{
  "hop_length": 160,
  "input": "log_mel",
  "mask_ratio": 0.6,
  "loss": "mse",
  "encoder_norm": "rmsnorm",
  "encoder_parallel_block": false,
  "encoder_shared_expert": false,
  "norm_pix_loss": true,
  "lr": 0.0021,
  "beta1": 0.95,
  "eps": 1e-08,
  "final_lr_fraction": 0.01
}
Rows from block 3 of the encoder of a small masked spectrogram model, named by matrix and row number. Rows with one number within an expert belong to one neuron, the router's apart. Each number is 200 + 40 x the weight over its row's rms, rounded and kept within 0 to 999. All counts start at 0. After the name is the row's rms in percent of the matrix's.
Before each expert's rows are labels from the 100 clips, of 14848, where the router gives the expert most weight on average: "responds to" is what is common among them. Only what is clearly more common there than usual is listed. The data: synthesised imitations of 52 everyday sounds, one a clip. In brackets: how many of the 100.
# router: router (encoder.blocks.3.mlp.router.weight, 16x192, trained with AdamW), inputs 0-95
# up: expert up (encoder.blocks.3.mlp.up, 16x192x192), inputs 0-95
# down: expert down (encoder.blocks.3.mlp.down, 16x192x192, transposed), outputs 0-95

# expert 2
responds to: people (87); crying baby (48)
router.2,107,194,193,261,252,242,239,216,154,172,194,197,171,147,205,200,223,158,204,178,208,241,228,254,176,177,189,195,255,235,194,218,238,208,222,94,150,146,260,181,144,195,140,154,151,177,223,310,151,177,220,155,209,235,203,240,214,114,217,142,173,119,177,254,219,185,198,177,182,227,162,186,222,151,196,242,154,145,155,126,188,235,163,282,172,217,265,195,204,240,188,142,139,170,204,199,225
up.8,108,245,184,202,195,267,277,207,262,203,239,185,194,137,204,259,268,208,201,189,215,143,222,157,218,149,255,173,194,197,225,168,216,216,129,143,156,158,179,193,176,167,154,137,197,242,187,194,205,231,246,206,298,172,289,168,169,150,191,148,195,213,168,216,221,223,199,158,176,152,167,206,264,250,179,190,213,148,215,246,260,236,191,230,163,158,178,173,213,159,218,233,172,227,167,191,233
down.8,105,204,210,229,229,181,254,197,137,176,179,239,183,175,150,141,144,263,156,169,249,174,152,232,190,186,173,164,184,250,194,200,154,117,189,236,162,197,186,282,200,170,211,196,257,144,192,133,150,190,152,203,156,145,336,120,207,120,251,228,150,184,134,187,240,245,255,198,212,208,236,293,218,163,170,229,211,209,265,269,172,201,212,196,249,243,215,189,187,247,231,156,227,149,156,166,146

# expert 10
responds to: signals (66); car horn (55)
router.10,098,213,173,288,211,127,108,209,154,317,196,259,171,225,187,190,158,168,272,200,202,162,175,171,150,286,142,211,213,155,229,247,108,236,168,193,131,204,238,281,207,267,145,194,216,209,205,284,228,224,181,123,220,218,204,204,207,203,211,166,157,141,243,210,230,212,216,157,206,234,215,208,278,154,207,151,220,183,195,191,175,158,172,248,257,192,175,236,293,233,188,225,183,257,181,185,292
up.0,110,168,244,239,274,158,227,286,207,177,197,171,178,202,236,209,190,184,158,170,254,172,243,162,273,145,252,126,185,214,160,159,191,123,198,120,209,211,202,189,231,204,226,188,165,190,123,221,196,272,178,214,188,241,225,229,215,118,233,171,210,181,209,171,153,174,232,215,229,186,224,157,271,222,236,286,221,156,196,239,215,172,207,214,290,174,217,120,124,152,226,219,183,195,246,250,144
down.0,103,258,209,187,208,142,169,120,264,193,148,209,200,200,247,220,188,133,177,190,151,173,215,234,197,228,201,223,205,212,128,205,137,247,139,149,161,208,200,215,171,144,165,154,209,185,171,292,235,236,246,183,273,147,195,268,229,218,215,236,198,190,217,135,156,226,144,196,184,170,111,209,199,188,183,240,211,219,122,308,277,271,253,180,215,183,142,175,241,200,156,149,208,209,206,181,217

# expert 8
responds to: howling (37); crying baby (25)
router.8,096,167,216,133,166,218,283,169,174,180,231,241,206,178,173,250,145,163,175,180,231,180,177,222,182,197,152,201,199,134,192,164,254,247,204,216,207,129,178,160,194,234,203,222,258,183,170,278,224,239,199,160,205,229,167,182,106,235,214,226,200,224,173,95,253,289,196,164,194,198,253,181,124,137,159,232,277,167,165,131,213,190,217,125,200,201,180,239,227,279,218,127,196,179,185,295,231
up.0,093,226,161,288,178,182,141,179,237,165,173,224,303,222,213,299,167,251,187,188,243,214,191,204,131,230,227,194,200,174,150,247,197,264,210,262,294,232,290,250,142,173,231,215,160,182,142,196,252,203,147,270,197,131,242,206,252,206,212,248,167,204,184,176,202,195,182,196,239,189,192,174,140,187,294,166,228,169,225,118,176,176,205,196,221,192,186,227,184,140,165,212,233,232,148,195,135
down.0,096,207,244,227,242,215,175,189,133,166,231,156,129,116,240,128,195,219,201,220,227,191,199,233,171,131,213,210,147,214,265,234,177,119,261,214,204,108,236,202,170,143,146,215,187,293,193,123,171,190,168,158,154,191,159,197,163,176,250,159,262,170,236,239,150,184,242,176,185,182,156,235,265,158,121,295,179,179,237,231,98,222,211,186,143,225,182,180,180,193,207,175,161,199,161,193,143

# expert 11
responds to: household (51)
router.11,104,146,189,272,185,229,248,192,202,244,154,210,178,148,143,205,182,220,164,226,224,170,270,150,192,222,284,195,161,226,212,225,257,261,222,218,186,238,149,244,199,205,171,215,311,241,184,191,217,251,188,224,239,94,262,227,210,232,211,282,235,216,211,100,131,208,193,251,134,261,211,228,188,265,160,196,269,202,156,201,240,226,176,206,259,175,196,224,221,173,223,226,199,236,222,167,216
up.8,103,230,230,205,199,188,288,224,245,192,180,163,193,165,180,177,149,128,237,214,238,210,230,205,171,214,117,232,239,211,178,198,159,268,180,251,248,194,151,179,162,192,174,232,190,168,163,183,131,234,217,200,151,245,185,194,197,182,153,136,143,294,218,266,166,198,213,141,123,165,112,195,185,131,164,196,173,135,210,205,192,153,239,244,152,267,179,170,174,181,183,217,172,173,262,254,223
down.8,111,213,190,167,247,219,172,205,236,228,149,136,171,291,211,286,149,236,169,186,273,208,280,163,155,185,165,173,223,240,184,156,182,147,238,206,180,290,179,186,232,153,208,207,172,201,192,248,166,191,162,179,220,225,213,201,200,203,171,200,216,246,239,195,276,241,253,253,159,196,147,236,204,232,136,222,196,196,247,229,225,115,151,157,181,260,193,196,167,203,247,182,250,171,236,242,177

# expert 5
responds to: animals (53); fly buzzing (45)
router.5,110,262,250,210,194,116,199,227,212,172,200,172,224,136,127,175,220,227,232,200,208,271,202,167,190,185,191,155,230,212,267,221,136,260,231,284,130,181,232,185,201,227,146,196,214,231,201,204,177,200,169,198,86,185,204,154,232,242,184,195,92,140,239,235,170,192,165,174,189,197,214,140,180,165,226,140,157,230,176,211,265,169,206,140,214,157,167,239,172,277,188,168,201,193,146,267,227
up.0,105,156,202,159,186,182,166,226,171,178,231,147,253,135,207,218,245,128,280,251,231,212,284,176,288,160,122,224,195,183,159,205,194,227,202,193,214,224,116,191,231,256,200,161,279,309,235,179,209,239,235,197,146,160,234,243,237,238,204,245,202,195,225,136,165,112,240,197,228,164,201,184,188,192,188,286,158,137,206,209,284,229,168,192,227,237,279,224,253,159,167,134,268,151,199,175,167
down.0,109,201,202,218,298,157,254,219,200,202,171,203,120,186,155,296,175,190,205,206,197,260,188,205,223,195,146,198,235,210,253,219,211,267,187,292,196,199,239,195,204,196,168,243,178,156,183,213,226,192,184,207,225,92,258,165,267,177,233,290,234,198,235,118,153,283,140,201,134,119,151,215,188,182,229,145,190,275,203,156,217,233,201,185,236,243,170,244,225,191,183,190,185,236,180,157,238

# expert 1
responds to: machines and effects (63); explosion (36); waves (31)
router.1,084,191,220,124,153,130,183,239,180,175,290,277,189,284,223,216,228,189,211,267,206,217,225,221,203,226,190,217,216,205,210,202,232,230,146,197,214,240,231,251,225,182,195,204,191,141,123,198,203,144,187,217,202,190,125,162,206,233,139,196,243,329,225,187,264,257,194,181,153,257,151,197,230,259,214,195,190,179,238,195,179,191,199,211,182,177,203,194,203,150,144,217,213,228,158,222,246
up.0,113,223,213,194,210,200,231,210,243,227,124,211,197,175,230,168,114,158,215,162,213,168,205,155,200,188,214,184,127,142,114,267,162,181,213,190,208,224,231,254,180,204,207,149,223,169,257,208,175,144,217,197,218,222,174,173,215,227,153,184,157,132,312,149,202,130,183,138,158,259,272,211,184,230,181,210,175,173,200,226,184,213,235,199,183,145,165,186,169,235,236,186,192,190,153,272,194
down.0,108,243,254,269,213,214,216,190,197,239,205,265,230,223,208,233,191,224,216,211,209,159,164,179,274,200,205,227,147,167,227,237,310,268,199,232,181,198,144,170,144,196,213,220,228,187,228,187,160,202,167,175,108,210,209,170,162,146,147,164,197,183,186,164,208,246,201,200,160,235,223,184,198,246,141,248,306,177,249,236,210,166,163,236,194,140,280,147,220,211,214,186,172,184,115,238,250

# expert 14
responds to: household (66); clock ticking (31)
router.14,082,226,224,211,179,149,159,259,212,260,290,250,219,250,208,179,160,216,163,191,248,233,223,149,132,212,197,234,232,271,216,136,227,179,232,220,217,203,163,132,237,226,217,259,201,156,97,154,272,198,169,146,241,192,231,265,225,240,203,257,225,210,248,273,188,173,266,181,220,202,130,245,249,235,137,217,180,184,167,200,170,123,175,129,184,284,257,173,215,176,208,143,206,195,169,155,118
up.0,081,274,224,210,180,174,218,91,291,243,174,252,264,159,190,210,224,126,220,180,192,229,152,120,168,183,143,211,241,252,211,183,196,198,232,155,180,218,189,186,158,156,185,155,203,213,213,187,260,248,204,183,206,241,252,256,165,258,76,278,260,215,226,221,268,167,301,203,215,157,232,199,190,176,246,184,133,146,242,290,169,239,209,222,269,165,173,202,309,246,253,190,149,250,250,221,229
down.0,089,155,128,220,210,146,189,194,238,208,143,203,170,221,215,145,231,158,171,141,205,123,275,248,219,226,213,187,202,160,200,115,218,202,207,176,203,193,212,188,244,185,169,219,181,208,190,216,185,130,147,205,230,243,262,254,159,182,124,223,206,224,217,212,275,193,193,274,191,262,195,157,246,268,205,102,192,184,161,174,189,197,183,162,168,192,231,161,183,172,127,122,207,210,224,180,124

# expert 15
responds to: stream (66); nature (66); chatter (34)
router.15,135,171,212,231,165,243,212,181,187,181,232,246,204,146,188,282,216,231,168,157,168,228,185,141,207,212,203,204,145,188,221,159,283,240,114,228,217,177,106,236,151,247,251,196,234,140,223,116,186,182,198,231,226,180,217,211,158,252,251,165,209,234,240,194,148,220,202,173,236,181,174,186,210,143,223,147,181,218,156,187,295,190,229,253,187,195,175,163,210,212,192,220,183,192,138,210,204
up.0,101,245,226,260,154,182,195,270,165,173,186,188,246,234,217,144,224,212,219,289,285,176,173,221,169,236,165,210,212,208,173,283,185,239,217,217,172,221,174,261,165,155,190,213,169,241,155,215,205,109,176,150,240,180,193,190,218,111,225,78,177,271,258,193,206,158,255,268,176,164,263,168,228,200,215,157,197,157,213,169,197,169,132,266,232,236,185,221,193,239,267,161,137,282,185,175,195
down.0,108,240,205,191,184,253,182,187,187,165,242,183,188,236,174,277,230,245,252,284,221,222,206,224,186,180,120,245,205,190,142,275,155,240,258,207,184,241,261,162,181,218,236,209,235,210,109,196,193,266,119,156,151,269,220,153,162,188,169,122,213,225,247,209,183,157,184,268,160,224,227,203,239,200,258,179,256,172,181,178,207,219,165,223,216,187,207,254,292,186,262,210,166,294,130,234,158

# expert 13
responds to: people (67); laughter (61)
router.13,089,207,213,178,191,240,126,246,219,188,260,203,149,227,164,280,209,226,182,174,222,209,247,130,236,157,249,243,108,188,233,154,274,216,124,271,242,195,167,253,215,209,274,199,264,154,178,153,175,206,134,225,172,182,230,200,195,274,212,225,220,212,234,218,195,154,142,150,174,168,224,225,151,254,179,216,195,236,116,235,220,129,162,258,226,181,187,164,220,203,217,198,182,224,157,238,207
up.0,113,123,192,250,185,183,184,169,173,187,191,144,228,199,170,245,219,132,252,221,201,190,189,208,167,232,229,240,218,114,221,200,246,103,181,197,151,153,294,191,260,179,184,153,231,272,210,277,182,234,231,153,280,211,241,257,272,216,175,253,154,157,194,258,185,182,186,178,223,199,116,196,149,184,223,156,174,215,176,224,141,295,261,200,221,177,240,132,203,181,190,193,161,177,196,254,194
down.0,121,138,194,240,220,221,208,129,161,223,124,227,191,178,216,260,144,100,149,191,169,214,194,207,215,201,255,262,245,256,178,181,216,192,259,240,192,172,204,206,200,105,180,156,205,248,209,261,237,249,145,249,227,173,209,170,226,207,153,189,234,248,259,235,176,183,269,239,114,241,197,182,167,220,209,214,221,231,143,227,152,177,231,203,227,214,131,150,222,206,147,170,79,157,184,214,180

# expert 12
responds to: helicopter (100); machines and effects (100)
router.12,093,175,187,163,185,238,266,275,176,169,207,222,216,240,258,221,171,256,160,156,151,146,218,227,168,174,336,262,193,231,166,170,225,194,192,204,220,151,188,202,137,207,184,226,235,202,153,183,240,211,221,267,200,183,237,212,266,118,174,207,242,163,240,231,111,124,238,165,223,199,234,275,173,210,208,199,210,215,226,183,195,164,187,137,217,212,127,178,162,180,253,236,214,234,194,240,109
up.0,092,139,225,174,199,221,172,226,167,130,253,163,186,258,206,224,169,161,232,212,186,167,208,148,188,132,213,209,196,152,208,147,269,188,223,287,231,206,175,214,203,214,186,249,138,185,243,212,221,266,129,168,241,203,329,235,186,141,287,198,196,232,217,207,162,196,236,176,143,121,151,172,218,215,182,179,256,202,151,180,220,197,200,181,152,155,251,195,206,261,245,267,209,206,208,135,153
down.0,100,172,188,208,192,199,205,191,233,200,218,161,209,182,225,204,195,175,192,149,241,158,163,179,225,235,144,202,134,282,135,183,134,180,151,174,232,199,275,206,226,148,248,210,170,202,188,125,220,131,206,189,177,190,136,218,187,241,182,210,236,233,172,267,243,220,183,297,239,171,231,201,209,236,236,143,192,173,193,227,251,166,215,130,214,196,172,155,238,166,238,189,179,264,227,221,264

# expert 0
responds to: fire crackling (82); nature (82)
router.0,093,213,191,159,175,157,164,211,137,112,171,238,244,303,281,225,203,253,238,209,253,165,245,196,173,154,205,225,240,257,216,158,143,131,218,206,193,177,171,225,230,136,181,220,212,175,220,255,153,181,203,237,257,178,226,226,199,170,200,176,151,193,255,291,180,223,212,201,116,113,174,237,121,202,178,217,177,151,181,225,184,182,149,215,213,226,159,222,229,123,262,198,154,128,157,212,145
up.8,080,196,226,251,189,161,187,181,268,235,208,259,243,226,147,163,243,193,115,170,150,263,202,115,247,198,272,210,194,219,162,284,179,198,145,218,176,175,237,177,248,213,152,86,280,111,220,236,226,249,140,179,296,267,214,190,189,213,206,239,180,162,151,166,213,188,263,175,228,285,142,211,219,172,201,230,193,161,163,158,215,225,228,206,183,219,196,201,163,248,222,237,202,249,233,187,185
down.8,085,201,244,105,219,185,173,173,168,201,132,191,215,217,231,240,122,248,222,176,260,153,148,217,149,128,232,140,196,269,202,116,198,202,216,196,322,216,176,176,220,220,173,219,171,195,241,255,211,257,203,226,186,184,201,184,253,243,153,198,155,190,230,265,119,162,210,178,170,164,198,177,162,209,141,190,248,239,185,184,269,207,230,171,186,201,182,212,231,160,272,275,184,254,195,171,208

# expert 6
responds to: laser zap (82); machines and effects (82)
router.6,099,176,206,211,206,221,220,117,153,231,106,185,153,194,144,221,203,168,192,218,222,127,204,245,174,238,151,258,163,200,203,197,178,201,208,221,138,237,147,184,209,249,146,216,264,165,214,243,163,203,143,138,203,241,233,184,283,214,204,211,223,170,220,219,223,184,297,213,144,193,189,284,160,126,216,176,142,207,200,175,196,129,197,225,184,273,229,205,208,270,168,223,151,228,243,214,188
up.0,096,210,203,245,201,179,227,175,210,223,205,143,229,209,140,235,180,162,193,234,137,257,149,188,211,184,256,148,183,265,232,179,199,225,187,168,190,217,152,265,242,136,176,210,137,206,141,292,167,175,224,183,182,163,199,194,169,220,185,171,141,196,182,164,225,230,250,135,314,246,179,184,221,186,218,254,92,166,205,198,164,197,210,121,161,156,259,266,171,235,221,198,159,262,226,229,237
down.0,097,158,222,267,198,195,199,179,228,148,250,261,145,189,156,196,208,249,190,164,237,217,193,156,158,220,180,210,250,138,167,239,191,146,163,106,203,194,207,184,131,212,189,177,190,203,232,191,175,262,207,173,274,171,241,195,179,208,236,136,218,252,194,226,204,173,110,227,180,220,198,198,187,195,190,205,271,240,207,175,226,204,173,327,207,163,132,166,129,201,163,211,251,166,200,160,131

# expert 9
responds to: wind (89); nature (89)
router.9,102,197,197,168,137,201,192,130,183,303,244,173,199,186,214,205,207,175,232,265,210,182,232,243,188,179,183,196,300,249,191,109,109,279,185,211,275,227,201,199,220,90,242,144,219,194,172,208,152,200,116,149,259,249,198,169,191,187,174,173,170,164,209,218,172,191,158,186,173,201,199,256,167,218,130,97,185,180,198,248,189,196,247,248,209,229,162,204,157,208,169,204,279,167,225,115,225
up.0,122,212,171,187,167,220,172,182,282,165,214,199,185,178,167,188,167,181,187,194,188,220,190,218,170,239,186,216,217,157,282,259,147,163,109,115,135,163,176,187,181,199,176,162,244,192,194,197,138,234,229,225,188,174,165,244,213,228,221,200,204,229,211,179,277,199,146,196,216,170,210,133,220,188,237,146,211,224,224,184,251,221,156,223,178,162,176,246,251,196,176,193,165,229,99,195,204
down.0,113,222,239,188,194,194,197,243,194,180,173,208,170,197,144,171,230,176,219,222,272,161,211,200,228,185,161,214,304,132,180,149,190,248,216,273,179,202,190,154,148,206,220,203,221,212,214,246,220,140,195,270,240,196,258,196,230,201,161,185,255,322,154,172,203,160,241,205,199,193,182,218,214,180,209,194,240,237,225,290,162,277,181,200,159,175,222,129,186,170,201,185,179,230,240,190,153

# expert 3
responds to: drum roll (100); music (100)
router.3,101,192,204,277,205,206,140,254,191,192,229,248,203,264,209,132,82,188,159,239,134,266,228,227,201,199,244,219,228,148,140,230,136,267,170,258,171,182,224,247,284,197,153,207,216,255,150,164,208,211,217,235,179,198,156,204,208,192,175,252,237,173,169,218,216,179,147,217,190,196,237,249,142,224,208,242,193,243,250,206,198,167,216,141,161,176,191,238,172,155,168,182,228,194,253,189,109
up.8,132,149,273,149,101,184,253,265,243,228,245,192,185,297,194,156,191,172,217,248,194,173,266,236,180,253,123,164,212,228,143,260,163,236,209,225,163,170,190,193,187,225,206,252,238,223,188,230,157,203,215,290,188,264,139,184,151,223,177,205,241,173,163,248,189,186,239,202,222,236,141,216,240,208,161,230,189,141,151,206,196,170,229,153,226,213,228,245,219,211,216,183,147,209,161,210,213
down.8,108,213,151,244,207,239,158,205,179,252,257,230,251,147,219,172,236,200,197,211,163,153,217,112,187,295,222,245,236,233,200,153,194,187,186,247,162,160,188,192,205,123,263,196,215,214,167,194,238,216,181,295,212,205,185,210,243,211,166,230,245,204,191,181,265,235,258,224,179,177,226,166,139,180,207,160,154,162,213,243,275,273,245,144,253,194,321,241,196,195,201,215,202,244,291,135,234

# expert 4
responds to: household (43); creak (39)
router.4,108,261,213,225,264,122,233,225,244,237,228,210,169,190,133,154,202,198,201,186,138,219,215,191,213,229,212,144,278,233,193,223,188,248,191,216,209,140,263,268,217,187,123,250,166,179,204,82,135,171,139,164,207,197,187,261,171,205,203,229,145,219,239,261,251,267,134,174,231,99,189,169,242,260,262,143,187,190,206,277,250,218,172,165,182,195,149,220,169,235,214,216,181,209,175,223,166
up.0,086,194,211,221,185,130,231,233,184,251,211,133,197,143,182,165,168,205,170,274,215,252,196,151,213,152,207,218,207,246,205,256,247,194,215,256,177,172,256,226,207,142,125,203,268,267,223,244,166,235,157,175,218,198,151,193,208,172,278,174,202,236,149,223,235,201,101,205,144,220,176,206,152,265,190,221,137,189,193,218,179,214,205,231,248,236,214,159,160,203,177,176,226,252,228,186,216
down.0,092,265,139,231,124,165,183,190,215,108,196,255,273,239,209,195,195,178,161,185,227,130,82,198,221,183,117,156,201,152,196,211,173,168,126,193,168,222,163,162,177,210,239,242,222,182,206,155,234,247,154,156,173,241,190,208,192,147,166,226,178,271,255,148,193,181,198,254,172,185,259,169,191,181,220,263,226,197,122,228,203,204,182,252,140,156,140,220,161,171,166,265,222,216,197,248,148

# expert 7
responds to: machines and effects (57); whoosh (38); siren (25)
router.7,090,145,199,159,229,142,156,222,228,221,273,158,228,274,200,222,200,207,246,141,138,196,202,240,187,155,140,196,269,218,177,245,224,203,176,158,106,178,216,221,169,183,169,236,185,193,189,255,176,195,222,173,190,183,199,123,168,219,169,192,170,153,206,137,187,237,193,202,237,192,249,255,220,161,175,185,252,187,213,245,175,193,275,166,217,181,159,225,206,309,278,208,271,266,149,215,150
up.0,102,197,253,161,160,194,218,184,206,227,218,203,206,164,130,242,195,190,232,129,221,247,169,278,203,191,304,212,288,249,278,152,147,164,207,169,139,214,185,208,153,127,160,199,146,205,135,156,135,213,158,247,211,192,225,232,185,226,211,225,218,161,186,238,196,186,178,212,170,169,161,213,262,180,197,191,222,172,184,225,188,173,184,139,214,140,201,220,250,262,216,169,285,217,190,106,192
down.0,105,206,256,244,251,182,227,233,265,226,165,282,181,175,232,200,223,230,191,235,252,220,168,212,166,248,148,193,201,202,158,178,222,226,195,210,175,176,198,195,239,171,214,210,223,235,127,165,240,258,214,161,264,140,194,287,214,197,279,240,228,167,210,133,264,137,172,237,185,225,222,178,190,116,206,249,151,162,137,192,182,219,206,225,173,276,204,187,210,206,194,245,204,178,115,91,240